Weights of a small image classifier: adamw at rate 0.0012.
Rows from block 8 of a small image classifier, named by matrix and row number. Rows with one number belong to one neuron. Each number is 50 + 10 x the weight over its row's rms, rounded and kept within 0 to 99. All counts start at 0.
After each neuron's rows are labels from the 100 images, of 14848, where the neuron reaches its highest value: "responds to" is what is common among them. Only what is clearly more common there than usual is listed. The data: procedural textures in two colours, tilted and lit. In brackets: how many of the 100, against the usual share in percent.
# fc1: MLP up (model.blocks.8.mlp.fc1.weight, 768x384), inputs 77-153
# fc2: MLP down (model.blocks.8.mlp.fc2.weight, 384x768, transposed), outputs 77-153

fc1.31:44 43 56 57 41 54 59 49 54 60 71 56 54 47 44 45 40 49 45 61 36 59 44 51 41 37 52 53 54 48 36 52 54 30 49 60 44 43 43 39 45 51 42 63 60 59 47 51 56 59 33 54 64 45 48 66 42 50 34 55 70 47 48 67 40 56 58 37 50 49 50 57 50 52 52 78 64
fc2.31:55 39 44 53 61 57 59 51 44 63 50 54 40 54 36 55 34 44 33 38 69 55 32 30 51 67 63 60 37 47 55 42 69 30 49 51 55 47 47 53 54 58 47 40 43 60 33 61 57 44 61 63 28 55 55 58 67 46 51 69 59 53 45 64 55 54 57 45 63 64 46 54 51 51 60 45 49
responds to: orange (88 vs 17.1); pattern colour: orange (69 vs 8.8); brown (67 vs 16.8); ground colour: brown (50 vs 8.2)

fc1.96:42 63 39 78 47 39 62 68 48 68 54 65 35 36 55 65 45 47 55 58 54 32 60 59 37 37 29 56 52 48 41 41 53 49 33 61 48 37 54 50 44 43 50 51 45 44 54 61 48 28 48 56 61 42 43 54 55 56 35 33 51 62 59 58 20 34 69 44 58 41 50 35 55 31 63 36 36
fc2.96:36 49 29 53 49 73 49 62 66 55 39 49 50 39 45 50 47 52 40 37 55 49 49 49 63 71 60 63 37 43 56 55 60 48 53 37 39 46 34 50 35 77 47 47 44 57 65 56 57 58 45 66 35 48 56 64 60 62 55 46 63 47 80 46 40 59 60 60 37 52 40 57 46 57 47 33 39
responds to: green (49 vs 16.9); ground colour: green (49 vs 8.2); brown (41 vs 16.8); pattern colour: brown (36 vs 8.6)

fc1.355:45 68 32 51 45 56 55 55 46 53 48 60 67 35 49 41 33 47 60 40 39 39 64 57 50 46 44 62 39 59 41 45 52 43 46 38 59 35 61 48 48 65 43 64 53 32 53 69 54 48 24 62 41 31 47 46 42 44 37 58 47 52 51 53 40 49 56 45 39 53 38 40 45 44 67 46 49
fc2.355:34 37 53 52 47 54 49 52 38 63 59 48 55 40 55 55 53 49 56 49 60 57 39 39 50 58 49 57 56 63 47 57 46 50 50 39 68 62 59 58 55 38 51 70 56 51 61 54 51 58 42 66 70 51 47 54 50 63 52 64 55 50 61 48 34 63 33 35 54 52 41 42 41 68 41 52 50
responds to: purple (95 vs 16.6); pattern colour: purple (95 vs 8.1); green (46 vs 16.9); ground colour: green (46 vs 8.2)

fc1.35:66 60 51 62 38 31 37 52 46 42 51 52 46 41 63 40 50 59 32 68 66 55 46 59 38 27 56 40 62 54 38 51 65 42 67 38 58 47 53 61 58 62 55 51 49 28 56 55 58 48 51 66 55 27 63 54 37 58 63 31 40 52 56 66 48 47 64 61 53 78 47 40 51 61 47 46 57
fc2.35:42 52 49 48 46 39 51 27 62 45 55 53 50 65 56 57 27 63 49 51 42 48 56 45 34 53 54 37 47 48 38 38 48 73 60 62 53 44 60 37 40 50 69 33 60 39 32 34 58 46 46 32 33 44 62 32 49 41 47 43 46 39 40 48 64 50 47 54 51 36 55 53 30 47 48 51 59
responds to: green (100 vs 16.9); pattern colour: green (100 vs 8.7); teal (60 vs 16.2); ground colour: teal (60 vs 8.2)

fc1.551:70 44 64 55 40 49 46 54 47 50 52 50 64 58 45 66 50 66 59 51 51 51 51 39 48 40 35 40 49 44 47 40 49 44 53 45 60 52 39 68 54 54 54 45 39 37 50 67 59 44 42 49 46 64 58 52 43 50 52 41 30 61 45 47 57 55 50 53 62 69 51 36 53 58 53 68 48
fc2.551:40 45 52 52 59 49 52 64 52 49 54 40 53 34 51 56 40 50 61 52 47 40 67 51 58 55 51 45 40 43 55 46 50 63 31 37 60 54 22 49 59 48 71 45 40 19 48 51 52 42 47 50 57 42 46 49 56 53 52 50 73 58 52 36 45 63 51 41 46 46 42 54 50 69 41 40 28
responds to: orange (98 vs 17.1); pattern colour: orange (94 vs 8.8)

fc1.474:50 53 46 56 55 50 58 30 39 63 49 42 24 63 29 49 54 55 50 39 58 40 53 40 71 55 69 54 40 46 27 42 60 38 55 50 58 55 58 38 63 54 45 66 51 51 26 56 42 59 54 42 32 51 58 52 62 54 50 41 41 24 52 63 54 49 52 52 58 54 51 38 40 63 57 48 47
fc2.474:37 49 55 32 60 44 50 45 53 55 55 49 50 48 48 47 30 39 38 39 66 33 47 29 45 67 52 56 60 52 62 37 52 38 45 32 62 72 48 50 59 48 57 55 54 45 34 64 68 58 42 43 68 49 58 56 67 53 37 55 50 61 55 48 54 61 40 57 53 54 49 47 59 66 45 55 48
responds to: purple (100 vs 16.6); pattern colour: purple (100 vs 8.1); pink (40 vs 16.4); ground colour: pink (40 vs 8.3)

fc1.529:48 51 58 49 56 43 63 48 40 57 68 62 38 32 51 46 49 66 58 54 59 52 38 48 61 53 36 41 61 47 45 42 55 57 40 45 42 49 53 34 60 45 46 35 39 50 57 48 47 63 39 47 66 40 50 45 44 50 59 29 70 60 46 60 51 53 39 52 55 49 41 33 45 46 48 63 39
fc2.529:52 42 65 59 39 35 71 48 48 55 55 60 46 29 54 55 49 56 42 54 46 39 63 73 49 54 48 52 38 32 56 78 38 31 47 45 50 57 65 70 61 54 46 45 38 62 67 58 46 57 56 54 53 72 38 52 36 64 54 44 35 58 38 59 30 46 55 48 57 37 40 53 47 54 44 43 43
responds to: green (38 vs 16.9); ground colour: green (38 vs 8.2); red (37 vs 16.3); pattern colour: purple (31 vs 8.1)

fc1.553:42 58 37 49 55 49 49 48 51 37 60 48 58 49 51 56 58 55 49 40 53 57 54 58 67 59 51 50 45 49 53 54 46 44 48 61 40 37 61 43 40 52 43 54 57 47 48 48 54 61 68 64 46 64 51 67 54 49 44 42 57 54 46 46 46 52 44 52 52 50 51 48 52 47 48 46 61
fc2.553:34 42 52 62 51 53 48 56 33 53 52 43 37 49 43 33 57 66 51 51 45 61 41 37 50 39 38 60 50 48 57 61 65 50 32 54 64 46 56 42 56 52 53 53 54 60 39 58 40 51 54 52 55 42 39 48 55 40 44 57 36 42 48 51 45 61 53 54 44 73 41 59 45 45 49 46 50
responds to: white (47 vs 16.9); purple (45 vs 16.6); pattern colour: purple (29 vs 8.1); pattern colour: white (26 vs 8.5)

fc1.719:52 47 48 60 49 44 43 60 55 52 42 37 58 64 40 53 43 52 34 41 50 49 49 58 41 54 56 48 66 41 64 54 52 19 40 58 46 52 34 41 42 44 46 49 53 47 35 44 40 47 56 59 41 48 51 74 33 50 43 51 29 43 63 50 33 51 58 50 66 38 34 47 55 60 63 54 46
fc2.719:61 59 52 51 64 39 52 45 33 52 57 70 36 51 59 67 57 44 68 37 49 52 47 48 48 43 55 50 56 61 35 52 43 46 39 66 43 67 62 53 53 22 43 58 54 58 45 17 30 39 63 49 53 41 31 42 45 45 67 49 49 58 44 52 53 40 45 36 50 54 65 28 51 50 47 50 36
responds to: purple (98 vs 16.6); pattern colour: purple (96 vs 8.1); teal (37 vs 16.2); ground colour: teal (37 vs 8.2)

fc1.66:57 54 44 53 57 53 42 63 43 43 38 44 59 39 57 76 54 55 69 63 46 38 57 60 59 53 70 49 62 54 55 50 46 51 45 41 49 29 73 49 59 32 52 51 60 56 57 56 39 54 50 42 65 61 61 53 51 35 46 43 57 58 55 45 54 59 59 48 64 92 55 52 60 48 42 69 54
fc2.66:51 60 56 41 48 32 64 41 62 46 48 58 58 54 58 41 37 56 55 52 44 56 57 68 39 53 49 36 37 37 53 50 23 56 57 61 50 47 41 56 42 54 43 26 62 29 51 35 48 49 55 37 49 62 50 51 47 51 46 49 66 56 31 36 58 32 48 52 45 49 62 55 32 55 53 55 65
responds to: white (52 vs 16.9); grey (42 vs 16.6); black (36 vs 17.1); ground colour: white (34 vs 8.3)

fc1.539:55 53 56 52 39 42 62 60 52 56 41 50 38 49 50 49 51 59 45 39 46 69 45 51 43 52 47 40 40 38 58 37 52 52 54 39 63 48 46 62 38 61 48 64 54 50 45 50 72 45 66 62 58 50 43 66 53 44 48 32 40 48 51 60 45 62 51 63 58 53 46 31 49 58 55 68 59
fc2.539:52 56 46 63 50 40 62 43 60 47 52 57 59 27 50 49 60 41 37 53 43 48 53 68 49 36 33 56 61 57 38 62 46 33 64 41 55 58 54 37 53 75 48 66 56 62 70 60 54 65 57 69 44 53 44 46 46 57 38 28 37 65 77 50 37 48 65 68 50 37 40 61 40 55 34 50 53
responds to: green (78 vs 16.9); pattern colour: green (73 vs 8.7); black (53 vs 17.1); ground colour: black (49 vs 8.7)

fc1.765:46 60 57 55 32 57 60 51 55 47 52 60 70 72 33 55 58 57 31 31 26 39 48 50 44 55 32 46 56 48 55 48 54 40 37 47 37 57 65 51 52 57 48 42 55 50 37 49 46 60 58 72 52 39 64 73 64 59 44 53 34 46 45 49 56 49 61 54 59 39 33 46 55 63 72 55 61
fc2.765:47 57 56 54 48 40 46 46 45 56 51 66 43 59 67 59 44 85 68 39 38 47 42 45 33 53 58 34 55 62 36 44 42 45 35 62 35 61 55 46 49 36 58 47 65 49 41 30 42 46 52 36 39 36 44 40 44 39 54 40 47 62 38 52 54 51 43 44 48 53 68 60 50 55 46 39 57
responds to: purple (55 vs 16.6); white (55 vs 16.9); pattern colour: white (49 vs 8.5); pattern colour: purple (33 vs 8.1)

fc1.274:55 47 46 63 62 50 49 32 51 48 29 53 67 53 40 42 47 45 61 35 41 50 67 47 46 55 41 82 46 49 58 50 46 49 55 52 39 35 58 57 42 54 48 52 51 39 37 50 56 56 50 62 52 51 54 57 47 57 45 62 48 53 58 48 40 61 52 43 57 58 48 39 48 55 57 61 54
fc2.274:48 70 48 47 53 50 52 74 38 49 78 44 42 60 45 48 62 36 52 65 54 54 44 40 58 17 35 61 53 51 55 44 58 38 50 50 42 53 31 41 53 31 42 69 43 66 43 45 58 41 37 66 61 35 55 69 58 52 48 69 69 60 48 53 55 51 48 51 41 68 47 29 61 56 54 48 51
responds to: green (42 vs 16.9); yellow (36 vs 16.9); ground colour: yellow (32 vs 8.3); ground colour: green (26 vs 8.2)

fc1.76:52 65 55 48 40 38 34 26 43 54 36 43 30 41 50 38 47 40 54 57 45 48 75 38 74 48 46 37 54 49 57 57 51 61 40 56 24 30 37 40 62 59 42 50 58 59 42 58 59 52 48 41 67 40 58 57 32 46 47 63 58 43 48 48 32 42 36 43 39 57 62 38 36 48 45 57 26
fc2.76:45 66 44 50 55 46 35 40 51 50 35 55 62 52 54 50 59 50 52 56 63 53 50 36 39 37 50 55 52 48 42 32 57 59 41 51 51 48 58 49 44 52 48 50 54 72 51 63 53 57 51 46 47 45 53 52 60 31 40 50 48 53 74 40 65 41 52 53 48 63 73 64 63 52 56 52 57
responds to: green (45 vs 16.9); pattern colour: green (44 vs 8.7); teal (40 vs 16.2); ground colour: teal (38 vs 8.2)

fc1.496:50 47 26 41 51 45 40 40 40 57 50 54 36 40 62 43 35 64 56 46 53 63 53 50 57 53 53 62 55 44 59 38 50 55 47 47 43 44 29 57 25 42 53 52 52 66 55 58 34 48 56 58 47 59 62 75 61 37 40 38 57 63 54 62 56 37 30 76 41 38 58 41 33 38 48 63 65
fc2.496:50 47 60 70 53 66 55 42 36 48 51 48 57 54 37 43 55 44 40 61 50 52 50 56 59 27 36 52 45 42 64 52 57 52 57 57 59 43 66 48 60 43 49 36 47 53 56 51 63 47 37 51 52 40 57 37 37 41 32 51 23 65 59 62 51 53 49 53 59 44 40 45 46 47 55 46 57
responds to: white (45 vs 16.9); black (41 vs 17.1); pattern colour: white (33 vs 8.5); pattern colour: black (32 vs 8.4)

fc1.584:42 49 49 49 43 50 44 57 62 67 64 40 48 52 41 54 57 56 52 43 48 55 54 50 57 35 36 60 49 53 63 47 63 32 41 60 32 59 51 60 37 53 58 63 49 46 55 62 68 63 49 52 67 74 52 66 62 34 44 40 40 52 54 54 57 70 46 55 52 42 36 48 55 52 52 35 43
fc2.584:56 38 50 35 53 45 66 47 43 58 50 60 48 43 50 48 78 46 48 44 46 48 46 53 33 64 62 54 37 42 44 57 52 35 66 54 60 66 52 43 49 43 30 70 41 52 47 55 50 48 66 59 71 50 42 52 54 50 57 44 49 31 52 67 48 45 56 53 41 53 50 41 49 48 42 45 30
responds to: orange (66 vs 17.1); pattern colour: orange (61 vs 8.8); pattern colour: green (28 vs 8.7)

fc1.404:46 42 55 56 44 53 45 48 52 54 71 55 37 54 56 44 35 44 39 59 42 35 59 50 46 47 42 64 42 45 45 54 52 54 56 50 33 51 57 54 47 64 66 62 54 54 49 57 44 63 61 43 64 49 56 79 61 59 48 53 48 50 60 55 55 69 67 50 52 52 62 55 53 47 54 59 60
fc2.404:57 54 57 71 55 41 56 60 38 54 58 57 43 45 52 58 71 46 44 38 66 37 50 51 45 38 60 60 48 29 47 53 54 37 56 57 47 54 60 47 49 43 34 51 32 73 53 59 43 54 76 71 51 46 46 45 54 39 55 55 57 68 46 52 50 53 68 46 52 58 42 45 62 53 45 47 28
responds to: orange (90 vs 17.1); pattern colour: orange (90 vs 8.8); brown (46 vs 16.8); ground colour: brown (45 vs 8.2)

fc1.245:59 54 46 56 41 45 43 62 59 69 45 56 66 46 58 60 36 41 48 52 44 49 41 45 52 50 46 60 44 49 44 54 38 66 63 48 62 55 48 57 30 51 57 55 53 45 59 61 59 54 52 64 37 52 41 57 47 42 58 35 54 40 51 44 44 47 40 56 64 54 44 50 35 60 37 32 37
fc2.245:57 44 53 28 41 66 49 63 43 41 56 45 57 53 51 48 44 46 41 42 55 59 46 53 42 44 53 49 58 46 51 48 55 73 05 58 52 41 41 54 58 52 62 37 48 66 48 49 43 38 29 64 73 45 47 63 53 39 41 47 87 62 49 55 52 52 54 45 54 57 47 68 65 47 49 54 46
responds to: white (39 vs 16.9); yellow (37 vs 16.9); pattern colour: white (30 vs 8.5)

fc1.352:57 46 52 65 50 68 47 44 45 34 42 44 60 40 42 51 64 56 58 47 40 60 63 47 60 63 37 68 54 55 34 45 47 37 63 45 38 32 57 52 57 65 54 46 60 41 55 58 48 31 42 55 50 50 64 49 52 50 52 66 61 70 63 46 57 53 37 47 59 45 45 42 64 47 36 59 50
fc2.352:47 60 56 39 58 39 49 57 44 54 71 48 61 52 58 41 51 47 51 47 51 47 42 53 38 53 49 55 55 22 41 52 47 34 42 45 60 57 65 64 51 47 45 60 46 55 54 45 51 40 53 60 56 41 57 71 46 51 53 57 59 61 49 53 53 51 43 53 55 61 50 26 59 41 34 35 60
responds to: green (78 vs 16.9); teal (69 vs 16.2); ground colour: green (57 vs 8.2); pattern colour: teal (55 vs 7.9)